Weights of a small image classifier: muon at rate 0.0041.
Rows from block 5 of a small image classifier, named by matrix and row number. Rows with one number within an expert belong to one neuron, the router's apart. Each number is 128 + 32 x the weight over its row's rms, rounded and kept within 0 to 255. All counts start at 0. Numbers have three digits each.
Before each expert's rows are labels from the 100 images, of 14848, where the router gives the expert most weight on average: "strongest on" is what is common among them. Only what is clearly more common there than usual is listed. The data: pen-drawn characters of a made-up script with 800 signs. In brackets: how many of the 100, against the usual share in percent.
# router: router (model.blocks.5.mlp.router.weight, 16x256, trained with AdamW), inputs 86-171
# up: expert up (model.blocks.5.mlp.up, 16x128x256), inputs 86-171
# down: expert down (model.blocks.5.mlp.down, 16x256x128, transposed), outputs 86-171

# expert 6
strongest on: one stroke (98 vs 11.9); only straight strokes (97 vs 15)
router.6:114125150151149095102086114073135137106144127087142120118098130152123156084147072123082155131182148131110073128173155156059172104111108098104129143212094154178125119094090158129106131163142139112188127129085150109103121151117094110120171115122157178114121157
up.0:096119201158086133180109153115066157182143170163166141186162125127127143126131117069124067089128088108154118167179153109186111135150113125087159107078101115126102097150137141115111135162156118149128164088151107114127135091139119098164130129168157134152151135
down.0:106156127082158183121124116119100136131099166198140111104135174124114124065131108158098138173151137148110148171105119130122142155122134084117084095145126114144123110119078067139085173117175163180159131154105120146141129110080108080167149097136108073139114127
up.1:147140103068128146117163166190133140055103153079082140069128132112099077085142147145106149150106122111124157146114154142128089129088107159083136094123152166131141155065115107086123137141094186084093095143142113138153138150103061155127133156138053156165122141
down.1:083096123219153164121117155122138181169106142109120099125159070146140160154210150081140115125153077117138117155145103095106119089117141159112136124151156121141127112129092176099102148117131099051123114192152135137127094158145144183077120152115159124161136147
up.2:111110137156187113101163103094193110137100147114145095058134183110083139059187174124084151111114190118127126118096146141076147110122096189118133158177191077124130121082055125141119156146172117165128075197108112151136119160147077134087200104106081091161129094
down.2:114213118183108141117069122082085181154097111117127130160129076138125146125101121146148181134087104147154185113102143138146129094134122161169073116070133094178137144131123143115081128119183123171125117149096129128108148160086129104099050103159133150164077174
up.3:124120098124148139101096139121125161152177156147099156076150074174133077080089122138128102114127158090111130082151124087160114111143187170165110067119119114127132141142046137049103158126123126092205089115145114146104121174152141090120163077142097119142150103
down.3:095116157124161113122132138113183100144101148083142107145090142147120139113122152073057153108176133157113113087097133131134138123123142099163139164046045118077142109112129181108063130148138156090117166124194116133140113179170125141120129138107123111077110150
up.4:147164078155125129121184167110104132153117009110128183091096179128110112083121126081124132107094137137127120124142148142120081115127116181157065099142184130129151110150177190126113215111128100163120122166097087137071171130117108057137075126083071151151151156
down.4:202140128105122128141109068098168110163187119117106073138130067118107155157163165138149141120124098135122108154076172175134104135124156128119121148076146158181139137104096195148215153129119129143155098066140127120084143207150146134127095132097070118140096198
up.5:148171110102091144127082115090115144117153159112092155055094050130096107131129106218154098110111165092125154147069114109189123129053144139143160123116107114152187173127106152157085108148144150118106116092084146104085161154163177110106116094139153175162161080
down.5:148137181123128178122115168154106102098126165146177153041116128114153126156131149192173118136114104081071154066144130115093161128123131124133195124173094096122128119109138083131085112106187121116102145167143124099120108114087126105121150159179099106129178122
up.6:123129115125127166127120194085138174156140101096150063072148106155089135097082159059115135106158120096126098114179156113190117154126126161123137107155244151161143104194100125112147141115153117088133140113169176135140116132117156162173185138148157129083163205
down.6:124105152164080171117135128165131133151189161112150110119097063126149089146137110114134119115143143162134154182145133135229142090111126136075108136088177166187122174134096145144144132134102133172164124158068132134175125129129130109103146158156064145120095114
up.7:141141140089159122098085111117115143158113111052140109129071178130121165121129127117119152146091134196194146113123158114137134114106163144100115161109087109141121139156102124108158121132071146112167197132186053172128150117128117168109147184115111117116102169
down.7:148072181099202151132136138160091120048122203078156124099104126104137138127136115080076147138090143088166097202185076101127144118125162112129163140129125160129102140136108100065190136127087141134111139152152130156129165129116085162107129110142097151198156135
up.8:160092040093157160156096140057136158136131141077205103122107156133126145127095120190123087097167160143109128098099121128146125137147053152136091101199139112153147065198199153142129117153129114145195130133151179133137131126178135117082172101136137094130164120
down.8:104170201088144142116164071101079118057050123141135113139109061127127090075180106167203156137128121153144140197149163161144122141150143168116135069130158167097142113151131132130140079106130129099094157093146134094103103225103139100148139176112060145138073155
up.9:099147134143129142129066127115180149113151149131115163138143082105112094075148113134103134108154163069106103139129117104127095171158088124096113119067160136123148129169051156100226106072079145179192160065109096144165129097149150134124087154121071091111122143
down.9:097152055137155083147092108176087145107162117093054155129133138154132117102123102160094179095085031091120167163114097160115093134134101087173192156124102050118120135117096138120152135152159165125098105159120124127157116072132166081074116127139147170075162129
up.10:079169108126121083103179121089116074092144148130160120133077193142154147114169157172113152147165143128088103087184138154083199167143017151174144114072148145088136138109099174100148184116134152104130127116112131085056077098188168151085111158135139104119101124
down.10:141145155110130071111186081145121128119178185106159067134126102137096123122108134152160111133117175129134126121085131068109091085129124118176194163159122123105142106115104081184136098167070149165152082045145127122096139088173119110101148116151125072079148154
up.11:139152122069096101131153118088133108109137115106112123102139161112102076124112127134161155120104152128111104211149088214128120140135182104123190118168041105099111074106145144069121222108148148088169138149127137159135183145115111143155111148096156121138132142
down.11:162153108137132143149203081094141152129134163121051095114149164106144150145105095079141135150203096110127124061098149152186057128126090188130118163159140084163127107127138112152090150168176133134102075141147119164145132170139156102116172144142145138141071068
up.12:157118100139108166127186185152146163145143225134097124144136081175198080131147086133131121075144125031132130117112068101170118092095101149128184142100132142084140129158151131110154127121182146163158082134122156101076118129156202124117127135115111158155115139
down.12:149124140097090134130120188132089136113163076126092146152120093115174111143118075122085118095111147198128184087147192138211133127120089103151117117108126109078124111133110150084122154072153101162124173126077127098207097135104080065162156168105122097171179119
up.13:124116071119119062135192101094092139063130099104159095205127127117142147131142153170070135117194138088150090136119187118071123125071105143070110147075131114100111125164150091119145156146129125124097071044107069162144119179073087112166147136155104151126166142
down.13:142089091094129119122123113116123161077191125128067093138109078152104093187138174151137112110097129187163080110170071167168193155136160116130185132163131207107128171123055176153121097096127130052155115109167133122116153143140144059110104110129106148103086113
up.14:140131131148127141111154095159086108119074033158063147195151155165127160131174116123107081075193141159052135120171113105132124097132134109119151121139196132168131101136120096121135163133123077109173097126126063131102104107125167124155158089117201145135098127
down.14:140213157097148209132132107137207162134049132125160130168127117166139146112099156125054084126167097113115069158104127076121203135144133134155159151149137094135128136120043104099126134108068126147073125193160117149098132139197155109117134111143175117126178063
up.15:102082092165168099166070116151134103117097101126117147135097231118106128140164135091145108145113125141117109153150170175154132139163119172103107117119210078082131124198109119129135142118107173114124162086159116111138175157082106113119174155143165189145158147
down.15:154137127101144193127078162149187132136115166116161124160121121120155134084129103120089110081123090064144070136121116131124103122125111198113190136157098162137144124113107143108113120117112078125195108244106128095103116132140096147194135079130112082132185054
up.16:126149109140143192142193134074113164120131072133117213069107160134100118132202114181107125141142108088133172157144100159174111101175151082099106121135068131131148144164107126133079165158108086118145168144150083149170076144091135188179128105118145120135121123
down.16:089112114057122134134117156103075151192077117146161115121179150139140151142153142197133101171184147163169111147100129150026117121129126099115153167107193103152141107133082189121120109123104070073152106060064131109137145188156124090147111111087139159138201070
up.17:108146093141118103130154101131142099116142119147061119121143109100114144141056083132120086163155086173161160169136151168084131171134135087100116135124072181156060152174155147135172092090137156188136137112128106117171133130147147132113170114097118090179117101
down.17:154162162097134102146157173125130149131117122145180132082107117133125088097152115162205083158092055142154077064084142195179187097144167140094118177080081124154153117164133149186090091144162121187162125094142128132108139176129117065124175080101120117150157097

# expert 10
strongest on: thick pen (88 vs 31.3); four strokes (55 vs 22.9)
router.10:110136144133131114144156172096150075091120125129149125089146176116155148086122147116145148132206157108154140113125146084120141122080120117084083132161146114211124097120089118101132141147129111160171115112112152086142097131121134036143155157122129158148106071
up.0:081147157140133144163103127089094091113116156154159159108125117135093117197137098154120141107122094130130115089088193152137154148147142099116159068136144116075100101072144061084119151126088192154169151111098118141196186142153136111154138098182122146116179152
down.0:178153118170094102134103145154128112148094169170150155127119157128149156082142107106069148157169162162154164149054101110101179102131114152119139095151165175150155159130134084142207087118137120163166172193083133151107108128185095131188135140085130153115131117
up.1:105125145129161075131118111141113176123114132081113177200102162136162077103116149111119134112118118087073152186110148113060137069109134147146118155078086140113138155104138164126096145126095107090167112136152167164168096165107144144141122144171097099150136125
down.1:082073116053082106127128114139149127177119069130156114116157140124154153165087100145064070085129120198166132138157184137166124123160114147089109072143157109122116102160109075149094169124177142121104183070146111153118110096152122091127145070129105154092149101
up.2:115135080165109159153123126142158115071073156110131166195149139201122120123157134133103127137091160162090170123141122154180096098112117122169123167105162082125137074157119142132090223158146110111139189109101152142117121137080124108109081123134147150118123107
down.2:073134149058132091115160171152091098139179116171125122096108091150120114127112078100200134087082111092125109142072116169142101126138135113157126071108210168079165149133158123118126141101170134145195106175080139150209129112139132115166131081131112180163100096
up.3:100162133095172146113128115134157119145102127123172123159192141092118096185071136128119156081111111116095109091173149153113100126107079142090069125163115154134095150134115131128078117139131155100158106106104092104121112133136057155139133122061101128136072134
down.3:148121182073118159131116167171074067087140082151090105105127116111160077147154127122094127131162147136172055112086118135148102146120123027098164148095184153151140147093106074109144120090115130140155159138185114134141083151039056141100148128149134135099133127
up.4:132136091167187162071168101194158153107105145152102156101183119048148128143071094087113127134154116097091081161123142079135093142105156147175144113116158107103089115120093088132129125126149152145114160162125127083137073156119082105162179128118110086086132092
down.4:111174061101111134140089144118165106100072090152071130063137151173100141128071107139218147107145111110157109111106130158156128151129115152176121140097089074147141105108118163144096142112148144157220097191125132111102144129075118104093191122168141132165187172
up.5:130103145072106144109148125043099018171175137085151141101180090151169131066069146168097178160157111133155153140123147122129153076148106096107143138164190138129072165044132104168131165157116102134141116126076129107136130130112113121138099121127166118119146074
down.5:110111132121121075126099095107116099129098182151142146095092063106138163116183140096076167139115116077162174130177100172161134157106175131115155119122137100107110148117149197055071111142171121120148071144145132139115124188109124103130186073131121129083144178
up.6:128171136131158149121141094136113090163127121114159204130147109120113162167121175078175077107135055187168144110137113122134130129116116081169168145167107084147120112166060110103179124152096162141155103123132109100131108187143122172152156168135169115145124084
down.6:080153117065111140126128100066138036066127064145127076119132125128128153139141096111107167128042115140126139086127131105196143143133086112087124135108200072132123134140032134160131090160141147109134147162148125096172126191107155126149162202151136074128119194
up.7:032189076192142058126099052123144183085164119159119159161201207128088182180148124111132200160112171125112096130174108153080132115119077167090156097083140116132155130165121152151142143129109154147124149071155181165146092130128137092186155139095184134176143154
down.7:204145172213112192126141232092097090104120082093124136154126127129142136171140163187206125169108205194118085076133110095131102105124124091129125117133112107165137115130122113115090113128158138145177078168142128123102137101125101140147139178133166125166121151
up.8:053176158096126113126108124105163106161176177139033071176127124144120151114164123168130153079125178086114105120151124112099136114123200129155152145133151162150114124147148115129149101138131127113171062087105164106150119145137163105147104126150105113162086108
down.8:198106096122135178137141111133103092099136091114135111131153150091120118178133096217119134134168124181123148119198131146145109134135087080075109110143117149169125148127157131137168168110202099110109113058144135103096111145129096169149144127136160096102178066
up.9:117137095113161144141102140179165145103115097155139131123169122120169170112105173130120123104108185105111150110102111102120177139108137128117172093118167152185104159076154180119129118132120173147123109126169179092108140114132148145140129154102169070136098105
down.9:112185061129121172136112120150122169127189082128157091116135105138132127111133082138100113121091062149171167146169111060158154114127107187129105120162136164211150159110195114125172125129062144063136136111186130103099116094080134133069172189113118149155109115
up.10:123105095122153127106089133116199154103090141138127154112146073151129058112114091054115203107118115102110074104050068100131068166081089162151115158115139178147133121142172090124136113174087120131166170147160153115125127178107161107130056232152107138066104142
down.10:202154117052108119101136105185119100127069082153102145132097132095123115131097110160122110138118177148166117107214136213125095122135113116098161105076142145182131162128072119141144120121085142042150148114109123159158149184084105103143145157109093088173083120
up.11:119091113082164140113138160174063106106155108112096131111146150139098119146124104136136150143139075121124102143165090118110089156178110142175121082115139134142156151089068125115068122136166082097104115162182188044145173119082128112169160104140163151121150194
down.11:116131047133115123140185151087068111162079151110146156106101105149132148152158112162194152113090180126166114113100093094087161127132124118184177236132101139111136163128088088143224173131108125177098093160169133153081159133194130123084140084167131124116163090
up.12:104126109136169068123100168140118165177167097084094110135103100097078171083108083092093102101077200139128088148150116137105146135083101121096112140140122116103117146107167129077140097150112089133091105121147126057152129041191150161154099106078122068104108129
down.12:112052171137114213149081136132185149107131157135163099116107148117141103187134146173097113132108152115097124124113129194104162141118131119047123134104137139160108160146154201123120153102119140118204135099145129137052121108171202128165144171165118105127120095
up.13:109114105121122156156129132165100186104120138092072103112098170080140195138102102066170149149118075144095133103180138148147118156092106166137110138145104127112096158093149125085130145135086135111127138102115136096086165108110123146095097104116130124156139135
down.13:075092126151135130126092166166132138163152118148169116109114173070097113137132149123043080079085095106125115020087158147087136117138120125122098185126110164079085123120078129143162126152162070106095192141183124146154162148120129116110168162129048111113092090
up.14:181205130062098132172145179158140164118115130100172151137114135189170098126183109135118070143137107123092078129093112094147125117164110133071184124093159128114122161114132157104145143139097129154124122159137127131166110119068235136139145161135084145135122157
down.14:136089111157181205128114148088164133153117163091095099106112143107134154094119165175115112124088139123185145155135066098114105112124135047111062118145141102141137114122141120127122105191096085126162142161086133149185114167078134119107109153112072154123110109
up.15:119137091115224135152157112134077187120113179174132158151167146130164126147170160126142097139130112100086098125072089161059117121150102088196129152125076121088067085099181107093149137148126139100103108118151101112135054118143165189145129099140148144144091133
down.15:162134107106106075135117170144129113157129143091136151209116121111140131128124144122131081200169112140199154085150128116092127119133166078145045067089122147109141116162117120082197142123119084144123075119158131138143135065136240151145182112105116134164192121
up.16:184137110093185081154138090096139167126131076131071155148112158181173127132087160118123160173116095073111190138153116083141096114143116142123150114130127114101121152196106144075110101150108129134131118098096124163153156109093113154178080097161099137139160127
down.16:141145119165117132132121049068139101121142056139143126137102055133130169106123088128087149098123081125126137177108176157129115141115174169133134184057138083180127135143107096155191130118051166060103157117154129076152129147095147135169069129125144106045059085
up.17:101125162162185100156125113148102119092130106120135137147108142083119109158062135073118092114124112170134104132110101170167097131109102157088162082148107121128183185126160171183114161127122141153110104140146077108121118145171134148147143092104132183070084178
down.17:136088162154155095120130153115092138093157101144105137167175061137126164117130144135120084178130145125162104103118156140119097105118109138086113133119130178218133151133099108090146121111115145102134162187159121110174135137173201138086091132086087160091115101

# expert 1
strongest on: three strokes (63 vs 38.2)
router.1:109170146111148186140139176090120105158147111155157150131116081171132092101157154153097194087153130095085085107169140114169133085099167112145111150081231117123167158132105098190135085132155044136131103103146114108118150161111070128137138130134167134167111103
up.0:166113166138144163153142118175144152110167157104174126141103167130149163157144094150130207064152121172110089127132113095132126133114081163084141134161135156185128130094077081142112132153136122101157161189128123122117084109120076162134118136112097090131118177
down.0:115193103112148141116120128161107111122174160149140121146135129143149110149174133119234150125192104166084132126171105139079109109133071081179158100132090075114117095118167163177093157097097105195060146158125124143099130150149090147127077093162099132119102102
up.1:184137145127147133133108174113136147169132152088204087102168118100114173125092142042136182086159114122172132143087094097096154150166103143128136080119084109165140133171147062134143102156134152130074162156130111133080112096078106086155115102134147150111078146
down.1:152112170110132185120145123127089152129152150122133147169126174125130150211134123098000129122106103141143077133131136106060135126134090148100165150130104073150130156120156128130124133126130139157156120116137125125168129113122135145127072186139104037108115131
up.2:175080139104123124138127148068106149095131105088175200072127124114100107127095136137113112115147058135146157089069148166100155135130107079069103089108064110159131125098165097143177144102104135144115100107102116110100130141115114164134111165163134105093126102
down.2:152104103086106075134141125119126127145122146100150179108077151101119104057132119033153125141145181119155121133113120120070141141128138124111093121096103012121126145128165092092101112154139145145120127180178123126133118151158098108086144068121157172122173161
up.3:107122144104112143117120137115080088131138104042143123091105172059113082112117062157113118105123178112151169134147138085115133142051161110136083100153122113093155137133116149170189136147147128086120165116155099110166182115141137128188114173161077151093142135
down.3:148128091068114093110157119133117125082070168107125168071095155104129129088110162194188099130111081150143133106094117150181154184124119140133085098187091142111119161115109156101077119111050164137068159161201131138130135122165165116150142099134038133193211152
up.4:062147162172118120125113167125127148147070134156096115180135170118063143150132133110170091100201139150117103128101115134135144106154109097081121134116075061156172114136146078124101153127070162141148127127153105167156164168100125119090120106169145125050111099
down.4:116082127115125056122132085127128152148117111159179171109106081141113074132156145145028116129088062147141160143097182151110179089129168046155113158059176104110126139124187152159105102124136104129135115126147122145128133081113166164090189166125102180141141163
up.5:095079142111076157083172129116098088188116128077126136136106100119105107106189124137154154140136130208097114119108209125146175143112092095096127137081154149150148108117147161128161140114135143109150135079079137085150181210114173112149194128145113141153114101
down.5:153091054174117145139118172156129090120140167110165196150132166122157130176118101145102158087146120187180104088165175119081184149127133080105082135198156137139110099142103089145103143099134104153146083104152123093198143072116200130125086089124175118160132094
up.6:130221169107088161133080080153115105134077133101144139159139153142098111144156166111198090094186124103107141135119105088136112121161132114135105173152141139166164091154155169131145094072105116083125099130093091132135122128121172156073153127144138092112141126
down.6:118132165153128124115108053127047117175087190122150121139149212138113183201145137122194047124157075108124120098109169104171106128127152119118170147067130103155126143115198139149131124121194120124145136137141125114131125140168136148130143128155101068116106096
up.7:158126118128102131133119133155020125138135172100095140109108121142080107180148106145135098195178189120101115210102135125048120150117129096114164133149164106168130082140072143104156087108075137125090097112132155109158122128128090204128164122152099137108100085
down.7:162087162163070140120190142128103119187181103135158158095126145139124176112091111139143179131100175092141119116113183156093106149128126106104192114077174127164110105105132066139133106076086146136097137134195134146152093089157130085162097157161175104125151098
up.8:140116133110101117119116103152085135121109112070073078139199121100097145136122114128119159168122095137152087151127140107188118100085133114061121172117123114104123110104123068145145087113100102129172049129211100180125189176211130103105168111108114066111163182
down.8:089139169052093171142137178146083101108162109126146157155150159128140137062090156150118085076142099103117102075130111139147124128135086127112118180167109175118135148122067057146141139119089093108095137080090126141072126142036086155139154147131163169127089105
up.9:138088127147095079137108140146132134166151108113137122064159125063068191149089063145126114193148146119102124116094187169115102169154181140088129127150133134150157162086136109118117125114158130101095120140143114102110134113158117118104168172102081182108092110
down.9:150188112185118095112154169083152179110125116121132162145156115152102077061126145124177084138036158166157097183098130101071144132125160123139083140171159203169137092114075098122139134084144120134097131099124128137137129117137105158139083134102186201109155151
up.10:157165086101122122128150174109125143174134179146135111074079132122103118127093138087136126159133070181123099137123134159136081112142117183107126094110116153142101114119145106132110092127141142138181199112107121128140134160118122078109162145063143111079108170
down.10:144050138160159159134078139136137188098131164110067050166157070124141149138115127082171089135092118088161119168135118092067155148133165167112050130138135155151109189133113092133251137131145112137093112072143129112127164186129112133143167111109069122173091058
up.11:133204156081053137132160083141113062098077083099158135071122146093138207122082057122109115104152146165115124123148105129114075133119115114128139180142123150165140148138104115131124151076144102152153087188155132020067144131166145183169119123156085144146158126
down.11:127086107125128113139165123119131202091133104171131091126113226106135152192125121051129105135176127119160173157154126105147136114133153110177114125138162140111122136128136186151154143125165162133121094134148123135056141190172151124129080129110163111126210134
up.12:103131147182150175111135111085153078127144142191129134138141147173097089095091089108141162116180122134136115113137141157140135104152136116134095129088150128112181088112143103132146184187112141142166104158093132120131114113103144075082142097146137160146172130
down.12:121120153204144166130108072148127202122104123143120095105132111114131130078134148210252155127102132121110153093111097133162158112127136212138156115140121097114131102122162115157174144130150158172147130164134128116209123127134088159111073161142138119098090115
up.13:109067106133138125152166139135146082137056135106093114126134082103104113171081057058115088125170092163145140082167108180128141109104154129067151163091106105153082092088097130153117134164092089124132112157160115097156130188105196120149128147127143165084149134
down.13:090161167199099106129155159135130124148119117137121115145112054116132139127180151107132096123120175116121052089121117136152220134132118085182160118145115196136119122118101116094096136138147112127128110116150113122166156119152225164159113147142151178101143081
up.14:133077135110100135124155084132111104079112153107089170066116135029103081122181047105113099134161088154187144126158179155107127143175139146126134090063113098154146135158096125136145195069168166119163104167167137137086149188181121225160136134138169165154160123
down.14:171106116161117107127171124128187137186081109136106127097108148092090137101058128123163091109198135150118122118129098092037123129129181124165172098144122138099121170141132123098082116147166119160130136113172126077151121105138161129134106122137107145099084125
up.15:077140134179113124112122144156088104125072127047098114144134154107174135131037149132061085067132101071119133133120172092146172105087150157145163143079142121075181133108161134177144169153110161080174149145077106142138138128114088114106133122101103136110097155
down.15:117113102112084088133093163134000149138085087067109110118132143104145091074115078134126175173127095130136120095143112071164076129136190095091151181148066107121137121144145181155106116145092144144182132144138140116114143111165157059136109186131140110131193140
up.16:143158179161086184142116130138175143172132149115093076180147158076156078170085111159129083085128151140159165135112129112106151169111149157100108159167139162108143116120065160163138118147147139142143147090091105124104135083178162126092158140109065129140122100
down.16:129150188195129127124151105099172168063137095143108131154109118128124106116098142095136093151106099187091126126137122109110128147132137142163159151180136245071158100140144093110129163131120160163128082107117135142120139090134132119122107165105166201133139160
up.17:120109118171154089159145094139114136190126174113110136148136069119150155152112056093136136093140106089106114097142090146145110146101134147166188105146118134138125172112112102098136129090129161148158126142159144137058192119124100128099119160190112070134167116
down.17:109171139161121119112132183133120104148126026132088129139137015122120148111123134100175122145132145097101088129105082151166117128128125063117148133098075092140117173115136164119148151090078124131080085035141131120170140172109110119102063099131124138134107144

# expert 15
strongest on: dark on light (97 vs 50.4)
router.15:150097120132183131128089120143148098122106104111156133126111149127088116186128083129102084168111159115144128142169152162094088133159166117096132146172103096136110093121133168130094099153174136162131051110182137140117103080103090054085127154075160120187137114
up.0:154180060102101136126069153113129107114175113136102096125115158120073148160118114180174111150160177122162120198160095156150189127143101135149201124108066092137139082095116107136161124124125104120184113142132110129155179189139107160131119155159119185114147191
down.0:137060181065129127120148105148106073107164140121068118158115060093145115143124131208068112112165118142126108092129100154113186156143063159084126122123145196124124123135143162107054114092154153134080166075186124084141122152119176157116153142121138170176162138
up.1:094121121144145096132094142125107190203116126152120146186139147152130132197062130104125145132075142101145094121138092150119100193210194108112109148140158164116147116132121175175127142126100080085129130099136056154140153080162130127116169121111118083149110163
down.1:117114185126135182115114155108098106129132088124154149142130160153140111155104078071129108170148148173119130148166158094077089144120102093157149162132136146124137109141159185146159126152142109123195144194065138167158119138110178180101131143097058136137102094
up.2:098119120132114178143130141077089127108138104139109182174056120125109115162082176150104166124119129161117099144163075134185076170188093203168105111091145099120185136148079152083135134035138126125109125134110152124093144188105118161115088092118100109127145081
down.2:131078153109101176112146098154188166164150145113073114100124106087093094144186114096091071120134146205125163065149149091108065107121118129116120133086093113091141168133147123121171141181026107115058122126118131096183134084092150122081143149109090097146113187
up.3:106126087173098090133079093121134173149127146119135142150156178117107176136099111180108124117071165147146109084166113157152101141188107155083059143114155121151129062184132134152175093095199127135160089115133067116063097164161056059127159141036115112095096164
down.3:161167051087078130117174135130148101076084129117152187144134091098116123137135142214126147115159088117138116114058142121113125153132081090064123127144128123171121086145126057077110139130100174115195143178116131106106109159122107154139142116123131115075123144
up.4:127126121149141146103134081121141123126084183025173154147148121136201065153108113155141146100143110088124115213138097140171143173112097130126115133078188131116178139164132119101099130163137146110140131081096101144165127145101086120055092127122162128119122093
down.4:133130148103102163119078157143122154138125122111136136119123154139100118136092138096209179118098126040117155182125121143108111085124127107111164101122173074096134111110087186084121164120122152117170127119149121170128135162096134143158157102153235124150134224
up.5:122078140081112137151090122122112156095158107128137101133165160121146099153150157145137158133165111199160117211087112176117111126090135152169152147166082105117120157129092135112167101132111119119099148130150052093105138142138179166145090117122123121089168148
down.5:114188152143143129113122208147161150138138145110101133156080102158122056110121134073118186150087154135089115206099157177128158099128147131137180111107122164106119127138147166149172139174082127188111177073069124151114121095172140126125092101109121148136087100
up.6:140099060118091131108145117097134127045093145136115110143181142165159086096159190068121115148136145147174138135092085144113112105186080110169105159180087145140111136158164112140090061150139098133156120145150142143143161181160170159160104093115148134081159169
down.6:077126116077152150115146150144127126066146106153114135186112124122118112120122150155084076130151074090131095143026161114137136135128094132114121068105058071130109139144127177152120131129145113197139085100120143126104129077119140138084090182163103190141132208
up.7:074121184208141132177096110153142191167172105121153133165120132106087132098154144144157138208153161129084109168151134101117151115082123168080136095185120129120089143135147201133119161123112138137078129097138161192167132110114126130120096170064102131106129130
down.7:096148182135147097131093137146115178117128231157078114126139157103156102129167120147193134159124096121112123121165141063083175112133161137095150140127142114152122094123176103163228139144112116118046154174091124116185129123109154153139140145141106123111152092
up.8:085157183147094086111173168143065148136115123139142118042084119105145174143096084165172114149146099138173173118144142147165178113108161153138136139155169150130115114122139083118063128112079109141091094079136120137104126095168114136117109110140162145153065070
down.8:067195193123133132126107140162122122100111104141149126126158195140101135146128124122134152098176146082129134167179160103076093146134102189132099139134159155132164109117130169173048112100106129176195117163134135113203124106076102120112167137141062111180123185
up.9:145152042114108162108126148154124207170182155085177119146142140118122135157135174143131125104142174123150096134168118135115091128115183136166141117154100103114097081142180118125136116164121094135133098091147090070182055114153162135133142103124158045114171194
down.9:112138081143126170125104115082143130156149152137120113097098185103127148150126113185183112142217105139130063133096170151167140141116067141167115123077089143165145093146179147120118117109127114092125126120102120161138124098172097129177102037096135123078087204
up.10:137112146120183178167121120125166118129126139134099107095148068131162092138078164111155140100161113150131147175075127132107163140043124144145164106133183148166162111115123087158117092155117165128134099177130173148078075180161174140153123117120076154107130102
down.10:106112068159084136116126138169138131207161129154152153152152109136110132214139104050121151132151068108151124112117072104116145149132151177105076099100156135184130148120103063087084147162151137131095167115223123119206164116118169120118140135101163172094158140
up.11:168096104078112066173088137117077091125121080140150096100133088109127120119092145030116130152080119111150110152086125107086150140071135088147162147153076142113132123187097072159129121130121139145103112179118149098095133094187141063166097105139152063186141132
down.11:094147089131147185132149141117102219097122103136106133070158158129080117067139135146105136156200147079088140113133163124084106128126127071071103083080181165147120101130143140096150167096143099145129124075172125138147145160147085159077096098127140104110071144
up.12:135083127128092129167146144129131123205152111130151136197096174137141175169135119144144120083140132135134104169066121135039123078176102133141093107136099129136072136175133141155145117123193104184148125205116092161127170096081063064141176137129134172130139113
down.12:113143077135118136125179168100142141021099106120068131120154161114161092143115148147098112125083128156149110042164148113120139148130109121152181170125143092181127124143103129104020130156105128111101173190132132116136137159094132111089183218077150100203197073
up.13:164139136165142107113184136147099156110133133069086180144142062143152106133130185121125079120139073123161125120126180167163114104119140127152146143136109159079089117135079095137091085158121167122124070135129149170157075100142189084102085132137114110156162101
down.13:090087111140166153120072164160184172133121150132111107083145177126088106114068155130104091143166107104116077120133153156073127162142144139070137122122127108150107130161153177115195136125143107104145087068188129138116140153110112150106135077112053214085144115
up.14:099146087106112143115104119185102160076088121141101133181121125106126118073121141160150167184126113130122165149110085151121144052110112064164153130158079095115167175063102122079190090114116124176158141143136194106155146091140167151155182112112172122119137133
down.14:128181136102141161112158134143120092115172108116125118144107110121137084084149136097055034137082194110137116169179105151152157119123091102150116109162160092122130124149081205143135150151136162089133140087151121129118140106156199112226132146140145148106077187
up.15:139092119118109134086204119129094081068115127144091142111108181049092094102146065168099098122092134104180158132211129164116169103143154141118104110117105138147172085182126123062167098097167111153112149134107096137122154100139139145180152138062098117178121139
down.15:130135161164104190129083109153165147084139149148084145121113126086150128112132136177142185101207052140135235100104072134098204084131116076107110099099095203067107128117086146207091105114139129179146150145115129134146106118119119145108152192140170132100130180
up.16:147144175138152159162108124110123116165108196066111127130127062131197203105164144089098156131074139102125180111135188109171147137060193110165115135158163107153128062129177149111110159145168152113126137183153142122173130066090082168114123067118077150148137121
down.16:142135176145087111141159158158141088123045109110123099122130126114150163151153092190153133132066208102108055107100148059073084129147137152074148112095191199111158112115106169073110154157141145094149154170119126169115141154197126144128068117139162056148125130
up.17:102141103162107143130147131096075135159037139188094147146113097125112195160114104047155103109155134102171148152129197107118170187122167145143127149164108102106079160157146143107142145163130108133121110097150102191123095066121047148084083120135131113148092111
down.17:110140129115125118120201175177091139202166076139105131087125135128097145163131132111139077083131108101136070157129108130092116134105160138188104168096130161096095111110068066147165169134087105154159131142079136146093160176141125106114101097174137103106088139